config.toml
win_length = 400
tokenizer = "char"
encoder_kernel_size = 3
fusion = "prefix"
decoder_layers = 7
decoder_positions = "rope"
decoder_prefix_bidirectional = true
init = "torch_default"
optimizer = "soap"
beta2 = 0.99
eps = 1e-08
max_precond_dim = 1024
decay_fraction = 0.2
Rows from block 2 of the audio encoder of a small encoder-decoder audio transcriber, named by matrix and row number. Each number is 500 + 25 x the weight over its row's rms, rounded and kept within 0 to 999. All counts start at 0. Numbers have three digits each.
After each channel's rows are labels from the 100 clips, of 14976, where the channel reaches its highest value: "peak on" is the class under the peak; "top examples" is what is common among them. Only what is clearly more common there than usual is listed. The data: phrases spoken by 400 fixed synthetic voices. In brackets: how many of the 100.
# c30: last pointwise conv (encoder.blocks.2.c3.0.weight, 320x320x1), inputs 214-319

c30.135:523500509492493463520528512535519492457496516436515538497508482487513485501475487544520493537508507487505476537514493484500532458503532512500486505486469483481463486531518506480503496478537505475484478501464530467472482491505498469506516520483520479484483505536443478486504472485475487490516501474461516496524492489490
peak on: /t/ (83)
top examples: /t/ (99); reverberation (85)

c30.132:473544485469477478466537493465465508505543459479503536514475536525480545468515494473528473452503521505526446498500520495481479490450531479496470503471506526493527495506483482511523524526459502479556527538446510480500478514506504514497519530505484521490473466538533487490501485474458508502492488519585477491449471506535
peak on: /ɹ/ (46)
top examples: /ɹ/ (100)

c30.150:456481488528527487523465519502498516477530484458504487500523506564474479539503486524475485519537497470490494498543514499490512491499508535477486537540470503504509495522519485528502496494467550513469514493525520479494505558465506459472547533502517525459512522486506464463477475477504519467452492520499476495498491508485
peak on: /t/ (40)
top examples: reverberation (81)

c30.60:486529548480511453491461476463514523523540501493494485468504515513481528484516479483467501517539469541529565529499534527495446528485526489511514502523500509534482535516483498455531498519483500480487526487454474488486487526491495490472517497499549516483457504538470478520538509493512497517510438521528489518491572530524
peak on: /aɪ/ (53); /aʊ/ (25)
top examples: reverberation (78)

c30.255:503515497520502510472476510526490516497496484533496516518540515465448487478503510512500506520492479543480503515455494485516541535468488469510474509494523503550493477532472492517469503519516528513519484513481485488492482489484508523521479503494509517512435498476474516552481487494483490536494485521498510519522475509504
peak on: /ɝ/ (100)
top examples: /ɝ/ (100); child-like voice (73); white noise (37)

c30.141:511494484468477504495486532508502491481505498540507477473468516477521525482506502472470492486457568503461489502488499485516510463478515469448445454538480472503549493487505508525510532508515504479507501472502507472493518543491465491549528489489486500475526489481500518464519512490545484495545508488482502539479491518510
peak on: /i/ (76)
top examples: /i/ (80)

c30.310:503511524484525456540485491464480552480533526511525485481551473513494484496502512549487476517516557554511489491522488493589476493517479491479515468455470473487500520493514520507509517493486500529482528485502511509494539505520483581492521479504474503501504488515499529547474477504513474495482505484510501528477488510526
peak on: /ɝ/ (37)
top examples: reverberation (75)

c30.247:531476468543545488520493505519497525493495543462537482496519504525493484510511532469501480520493487464525487506497508499495513441465477491519504479533497475506520500513509536490540459530462481521486528478470484457491474507527507494498500495518511548481529478490515482512500572484472456475488493480468497461518542460482
peak on: /ɝ/ (95)
top examples: /ɝ/ (100)

c30.39:556483489501450504482484514506512524499498500549492470530473509490512526447526485512486507496517488488452518519502531517498556483491499483505516518491510491497496492503461489509455463487490450495462501457490492492450439480535502466514513514449501473498457489519512507490466489461529488492535486551505494496498481515509
peak on: /ɝ/ (38); /æ/ (27)
top examples: /ɝ/ (69); /h/ (68); text has "her" (31)

c30.231:526512474515508530510530518492523563501521461481514492516493482479508485462493541478463486498471532487527481518492507485500513461501473519484495498464458491498500481459485504547447473467526484507499519465463497483525483518491485527496493562535488467457480554466502467511469542464505535516492500479538456497488503514485
peak on: /ɹ/ (47)
top examples: /ɹ/ (90); child-like voice (59); mains hum (30)

c30.213:497498484512513528468518498523494472473518518475492521486460535485498531500484492503471497490511543498509475457499500508497507489515541502486482536513518486508518510499511453477498513503605491501489502507510482495484497506499455498509529465521508516515485517513489458515500504533519491509475524510485504506508577499514
peak on: /t/ (60)
top examples: reverberation (79)

c30.123:467486492493449507479497463470478530465520492565514502499502480504501564482505460487486494491547469508529494497485531489488508477481524453534489522475501490512506494525466531474500545486488494522516459482495467482466494490531465521503533474489528490527469519472533468515495521495502503504497551487489487471463490491474
peak on: /t/ (38)
top examples: reverberation (94)

c30.28:498511485490475489503573527493510463465514465498487491513478467512520504500512488470528489528543501498488499467494495439510451503487489533475472505481550509530495480531485534498555522475459483456454489477498445477528514466493479505509525519484470477515502481527488469453526487479519466456485527524500526500516521524530
peak on: /t/ (100)
top examples: /t/ (100); white noise (40); pink noise (38)

c30.319:505465476489536507476483480483457485510457467473484539525513508518489508489527516505508490562481495505499511487489489512511522492492473502495501492465485472492529520523463521503525475473517499498476477446548466511523484466508506480526492477476504422521479510473505494486511497489518521470537522500514508503478516487497
peak on: /ɹ/ (78)
top examples: /ɹ/ (99); deep voice (67)

c30.198:467501510520486529481525488489475501492506488503523491486517474462509536504500488531487517505495488461467462494502496523522470509507477475537518527500494529485465503501492522473489479473452465491479497455468529527476488550501488504505520475509481490502482497542491479513504490507484494523494497519529487534513507496622
peak on: /ɝ/ (98)
top examples: /ɝ/ (100); child-like voice (67); /aʊ/ (50)

c30.258:474520499508486538517496529491524523498485501505487499489476508489503531496500467518513503504515528509518482498518500514492516470521470532525512538483550567511458485514482480511491533487523532492511491473524488497489513488510511482504486469525517535473487521463485543476506477493514510491550557557493510492461520547531
peak on: /i/ (45); /n/ (31)
top examples: child-like voice (75); /i/ (62); /ʃ/ (42)